Rows from block 3 of the image encoder of a small image captioner, named by matrix and row number. Rows with one number belong to one neuron. Each number is 128 + 32 x the weight over its row's rms, rounded and kept within 0 to 255. All counts start at 0.
Before each neuron's rows are labels from the 100 images, of 14976, where the neuron reaches its highest value: "strongest on" is what is common among them. Only what is clearly more common there than usual is listed. The data: simulated stained blood smears.
# fc1: MLP up (encoder.blocks.3.mlp.fc1.weight, 1024x256), inputs 192-255
# fc2: MLP down (encoder.blocks.3.mlp.fc2.weight, 256x1024, transposed), outputs 192-255

strongest on: kidney-shaped nucleus
fc1.68 [133 151 109 131 211 164 137 188 126  85 184 145 131  99 177 148 137 149 108 133 125 153 147 174  88 130 171 105 135 130 108 141  94  99 119 158 113  92 146 112 119 146 187 107 224 114 121 106 127 112 159 124  89  76 122 152 114 145  96 124  61 142 156 155]
fc2.68 [100 168 118 127 166 209 120 102  83 117 176 112 112  75 162 149  86 112 123  98 133 145 114 180 136 119 135 125  85 167 115 125  74 112 129  88 152  61 126 157 140 128 114  83 164 141 150 162  68 118 158 123  44 122 112 152 145 126 146  93 114 114 143 138]

strongest on: crescents; round nucleus
fc1.53 [ 92 105  89 100 147 164 136 143 111  93 146 152  83 147 177 152 106 142  88  74 132 113 153 138  97 162 137 110 132 116 106 108 103 100 164 158 101 143 149 148 120 128 157 166 145  54 126 106 149 135 144  63 153  96  80 106 132 112 124 179 178 127 152  44]
fc2.53 [142  80 150 130 151 159 168  96 119 117 164 123 154 109 143 106  86 137 134 154 144  89 139  77 139 147 133 200 116  88 183 110 125  72 119 121 164 127 129 129 190 115 118 116  99 129 129 112  59 144 103 159  82 122  80 116 116 176 127 116  81 137  93 138]

strongest on: crescents
fc1.369 [179 126  91 132 123 115 189 177  79 117 133  98 180  53 104 180 115 160 162 100 140 121 128 136 124 128 147 134 169 176 136 115 146 125 165  90 145 148 156 104 118 123 105 170 135 105  78  74  75 132 115 126  87 178  89 127 104 102 125 174 114  93 136 133]
fc2.369 [186 107  99 118 139 110 132 190 102 128 109  65 183 108  74 148 142 141 180 128 187 103 139 131 164 167 158 150 108  97 140 112 133 114 125 103 111 184 147 164 140 113 108 165 157  86 231 121  91 176  63 186 163 106 126 129 108 109 100 108 125  84  90 155]

strongest on: dark grains
fc1.713 [167 180 134 172  99 104 111 176 107  90 173 159 142  74 150 148 121 125 130  80 144 145 150 138  69 106 160 144 153 176  86 160 102 154 136 156  78 114 143 109 140 135 136 115 192  48 120  94 183  98 141 139 147 146  94 110 118 104 122 172  99  95 103 140]
fc2.713 [124 149 119 159  63 147  90 150 105 124 109 183 131 122 132 131  66  74 100 103 117 149 166  98 105 154 155  66 218 187 156 109  63 120 118 190 155 108 144 106 146 143  75 132 130  86 137 164 119  85 193 150 118 113 128 138 114 101  87 141 107 146 174 158]

strongest on: crescents
fc1.699 [146 125 111 111 133 116 135 114 144 134 121 135 124 119 191 123 164 166  90 171 154 143  74 189 111  94 148 103 130 135  96 165 110 129 116 134 101 131  96 116 102 141 143 112 188 128 200 156 172 157 147 126 102 139 194 154 131  59 133  61 141  69 116 156]
fc2.699 [110 184 145 121  89 149 112 102 107 102 134 107 138 172 138 137 117 115 112 134 126  87  56 109  85  53 124 151 119 162 125 113 106 113 117 130  88 108 155  98 120 115 107  97 108 152 140 179 120 141 156 139  71 168  99 190 192 138 158 107 137 102 122 151]

strongest on: dark grains
fc1.236 [190 102  94 114 118 126 141 116 123  52 173  96 129  81 130 163 133 188 126 158 197 161 152 169 149 157 123 150 136 147 143 134 138 150  94 122  93 171 132 148 109 181 161  64 207  64 141 128 123 154 135 143  84 132  87 144  99 142 133  75 106  54 135 152]
fc2.236 [122 168 129 110 160 124 138 130  98 122 159 149 108 117  55 158 121  96 154 168 150 106 119 159 177 157 130 153  73 109 107 178 114  68 101 129 124  96  80 168 129 105 123 158 107  77 155 181 137 122 116 127 129 106 177 103 152  82 111 128 134 153  75 126]

strongest on: crowded; ovals
fc1.18 [136 112 123 132 139 141 128  97 104 141 204  98 135  60 150 103 153 125 107 146 120 153 164 107 148 137 140 118 151 126 195 123 114 123 121 121 107 129 107 124 160 118 149 161 145 111 132 171 109 148 135  72  44 124 150 120 113 138 114  67 142 117 153 127]
fc2.18 [150 100 114 126  92  93 111 107  45  74 139 129 190 133  83 160 123 138 129 131 173 183 136 152 131 111 121 168 143 130 114 217 118 158 102 148 134 160 118 153 161 126 111 127 114  92 124 115  95 119 132 194 163 151  95 176 114 122 186 102 127 139  85 146]

strongest on: crowded; crescents
fc1.656 [187 220  99 172  97 103 121 207 125 105 163 121  95  94 112 151 128 154 180 101 128 124 127 168  45 142 168 185 153 194 105 206 148 107 157 136 138  96 129 124  87 114 101 171 154  75 157 110 185 123 117 147 143 169 106 149  95 130  95 149 101 103 127  93]
fc2.656 [146 187 139 144 128  95 104 174 104 142 109  83 121 150 123 107 134  95 146 160 155  91 204  71 130 147 175 153 159 145 144 140  95  97 130 193  93 178 162 105 131 172 111 180 148  78 179 165 119 158 137 125 124  93 178 140 133 131 104 152 120 122  87 116]

strongest on: kidney-shaped nucleus
fc1.750 [165 174  78 137 127 136 135 170  84  98 183 143 103 121 139  95 186 184 130 147 116 145 139 141  72 131 101 197 122 133 182 172 118  98 102 164 166 118 126 141  84 112 106 170 147 103 154 150 128 135 142  88  81 170 137 177 101 127 112 107 175 107 131  98]
fc2.750 [143 168 131 142  63 187 134  91  96 138 143 154 193 101 133 147 144  79 115 102 141 131 137 179 144 137 126 155 109 186 105 202  91 150 144 111 106 147 100 122 109  91 123 100 148  96 128 113  68 135 105 146 115 123  72 125 114 123 164 134 126 121 157 126]

strongest on: crowded
fc1.432 [154  97  91  66 127 100 156 230 166 127 108 122 140 136 151 113 172 112 164  98  88  95 100 109 103  90 127  79 158 148 135 109 119 147 188 110 116 122 171 115 128 134 175 112 160 116 136 132 144 131 100 108 125 134 172 123 126  47  97 180 180 119 160  74]
fc2.432 [132 111 102 115 190 127 176  90  72 143 139 152 186 121 175 143  45  93  97 171 147 144 106 118 127 140 112 124 160 177 114 106 117 134 105 149 137  95 104  92 182  84  95 108 108 150 118 111 100 129 189  92  82 108 176 121 139 110 171 104 121 192 132 124]

strongest on: crowded; teardrops
fc1.72 [114 101 136 109 158 112 165 124 131 111 123  95 164  72 111 141 132 174 117 168 110 118 107 120 148 148 142 147 112 126 186  82 165 143 141 125 119 150 119 103 157 104 136 162 103 154 112 149 112 201 102  88 104 130 146  70 142 176 105 110  61 152 162 187]
fc2.72 [132 130 110 105 186 182 155  86  94 134 219 109 138 123  96 163 150  86 119 157 153 165 156 147 126  74 138 151 146 167 117 159 126 155 120 129 156 120 132 177 135 106  60  92 156 122 111  53 115 147  95 126 131 133 147 146 108 116 129 100 107 185 157 122]

strongest on: crowded; crescents
fc1.615 [120 135 122 110 108 125  99 105  65 116 175 128 156 140 129 128 117 165 112 149 133 108 112 170 111  95  81 170 110 180 171 106 119 136 150 103 136 126 148  90 155 167 164 129 111 123 158 150 104 196 141 103  88 141  76 137 148 100 143  64 119  75 148 175]
fc2.615 [155 133 142 143 158 128 159 236  79 109 125 149 228 136  88 190  73 138 175  88 110 119 135 122  83  75 144 116 154 178 123 126 111 155 114  89 161 146 207  90 118 188 133 184 118 131 102 121 117 124 195 158 124 117 133 119 132  90 142 104 139 109 123 129]

strongest on: dark grains
fc1.731 [149  97  69 132 163 114 196 217  41  99 182 155 176  48 149 162  94 152 128  95 133 192 139 163  95 137 144 121 145 170 124 156 124 159 150 123 138 116 114 107 132 134 127 168 139  80  83 100 112 138 139  99 135 127 120  95 108 135 135 184 103 119 157 147]
fc2.731 [188 115 150 135  90 122 113 189  80 150 131 130 194  77  94 179 101  83 155 100 108 121 173  91 187 150 188 139 188 115 164 105 106 127 112 114 112 137 175 156 154 138 170 151 132  57 164 154 101 116 147 136 101  60 163  82 110  56  96 123 136 152 129 148]

strongest on: dark grains; lobed nucleus
fc1.7 [181 128  84 119  98  96 130 169 159 136 124 174 158 114 212  95 155 153 168 139 138 146  46 178  75  73 157 172 144 122 129 166 114 140 100 112 138 122  87 101 157 154  90 182 105 138 147 141 149 105 121 116 139 195 178 153  90 110 136 142 171 118 103 155]
fc2.7 [131 190 167 204 108 147 164 152 164 164 119 159 151  86  98 107  75  83 116 103  96 124 145 112 119 125 126  88 189 163 119 172  57 148 122 134  96  61 112  97 132  98 124 113 121 145  79 159 112  88 204 131 114  92 144 124  82 137 137 150  82 216 212 167]

strongest on: dark grains; band-shaped nucleus
fc1.491 [157 166 110 119  78 151 131 188 103  77 170 117 116 102 150 144 199 168 118 139 132 155 145 173  93 125 114 143 153 174 166 194 125 125 146  92 136 121 118 137  82 127 153 133 213  68 142 151 103 130 110 144 131 144 117 151 100 125 136  79 181 115 125 162]
fc2.491 [143 214 121 132 123 145 132 134 155 114 155 167 115 111  37 158 187 128 166 149 127  93 123 190 170 154 102 151  77 152 118 158 136 103 134 116 109 154  65 169 119  86 106 142 129  64 207 151 118 166  98 108 118 131 107 143 146 111 104 129 133 129 102 125]

strongest on: crescents
fc1.741 [152  89 115 141 141 117 126  97 157 117 168 142  74 141 154 142  89 184 140 127 165 127 145 127 114 138 122 129 150 103 129 165 175 130 104 148 130  79 142 105 108 145 196  84 101 119  62  71 170 104 192 153  98 126  89 156 115 152 150 119 128  73 140  96]
fc2.741 [122 118 137 165 178 156 174 164 133  88 127 142  72 118  79 164  97 178 140 132 183  93 108 106 121 183 127 161 126 100  93 152 177  93 120 173 191 116 125  99 140 144 113 119  85 150 113  83 142 110 148 169 155 106  83 105 129 173 114 198 108 120 127 100]

strongest on: spiky cells
fc1.208 [148 167  64 142 164 110 113 140 148 122 184 133 116 129 169 113 140 166 110 167 122 146 115 122  99  55 137 170 139 130  75 156 154  84  91 146 170  97 103  86  90 124 105 152 101 165 199 158 176 129 122 117  62 171 144 177 149 118 151  78 177 117 107  92]
fc2.208 [137 172 167 166  97 151 134 149 110 140  70 121 131 131 117  87 133 150 120 144 124 121 159 169 119 125 110 148  87 144 119 180 112 127 140 124 129 142 102  92  50 170 139 131 110 155 142 182 133 117 138 161  89 143 139 121  61 117 163 113 153 114  84 148]

strongest on: crescents
fc1.454 [108 163 102  94  97 119 155  93 145 103 160 148  95  96 175 145 136 192 113 124  68 129 119 137  87  98  75 130 149 135 144 132 158  85 138 106 151  63 118 106 152 150 204  98  86 135  97  76 100 101 142 109 115 149 127 170 151 136 175 114 143 166 186 129]
fc2.454 [135 131 109 151 170 177 108 158 119 171 195 138 119 139  73 143 184  89 122 127 128 177  99 118  94 101 107  94 171 139 146 121 164 164 149 114 167  92 116 127 139  45 119  84 136 147 109  74 134  85 180  72 171  96  91 149  96 111  92 155 134 174 166  90]

strongest on: spiky cells
fc1.39 [154 129  73 112 116 150 165 122 163  92 137 127  99 164 162 165 146 153 162  76 152  99 145 148 125 164 114 127 132 141 136 131 117 137 200 139 158 133  93 154 130  86 130  79 118 117  88  47 101 205 103 111 183 137 108  76  88 170  80 180  59 163 132 125]
fc2.39 [161 128 184 117  97  83  89 169  97 152 142  76 144 106  70 178 167 158 162 134 120 173 158 128 178 141 146 190  84 120 145 134 156 134 100  76 130 109 135 201 121 144 110 159 146 120 143 138 126 141  57 161 203 181 145 110 114 113 129 114 134 114 127 135]

strongest on: dark grains
fc1.711 [134 161  91 102 114 141 126 180 178  95 119 149 133 128 182 115 123 201 105 150 115 100 108 139  93  76 137 126 153 113 135 139  98 109 113 112 136 121 105  89 103 208 158 148 167 130 128 159  92 121 127 123  76 173 134 149 141 127 130 117 123  80 147 168]
fc2.711 [110 147 188 106 144 129 140 111  80 125 133 152 113  97 158 103  50 105 132 146 144 154 104  90 155 172 116 143  98 114  83 147  93  99  67 114 118  64 139  95 142 100 126  68 134 176  71 156  88 102 178 158  79 103 121 162 158 141 189 124  96 172 134 129]

strongest on: spiky cells
fc1.225 [143 196 116 185 180  78 123 134 172 147 162 127 104 151 182 102 189 158 129 186 119 112 118 107 101  26 120 181 140 153 140 112 167  62 111 161 156 125 118 102  85 100 153 126 110 162 155 126 119 179 124  66  71 177 150 154 159 128 146  61 155 102 135 149]
fc2.225 [131 152 153 128 173 131 128 127  98 113 184  97 140 161  68 170 117 136  98 151 135 145 157 137 107  89 139 197 177 173 125 136 170 129 102 133 171 136 141 132 109 123  95 106 115 156 109 100 162 146 133 130  60 159 159 142 104 100 148 113 143 163 120 124]

strongest on: crowded; discs
fc1.379 [164 136  95 149 138  99 151 199 100  79 128 108 149  64 148 127 111 142 142 132 165 119 148 157  89 177 219 131 174 128 102 133 127  90 149 166  76 101 141 142 112 109 127 159 202  19 157 124 176 148 104 161 117 127 135 102 116  74 104 211  92  77  94  73]
fc2.379 [152 109 173 127 117  90 130 168 108 172  82 161 154 124 131  83 120  69 115 126 123  99 185  57 163 168 162  68 196  76 187 150  84 126  80 155 130 170 154 112 195 170 140 182 143 112 105 188 113  97 159 105 175  50 184 123  85  84  89 180 130 120  98 127]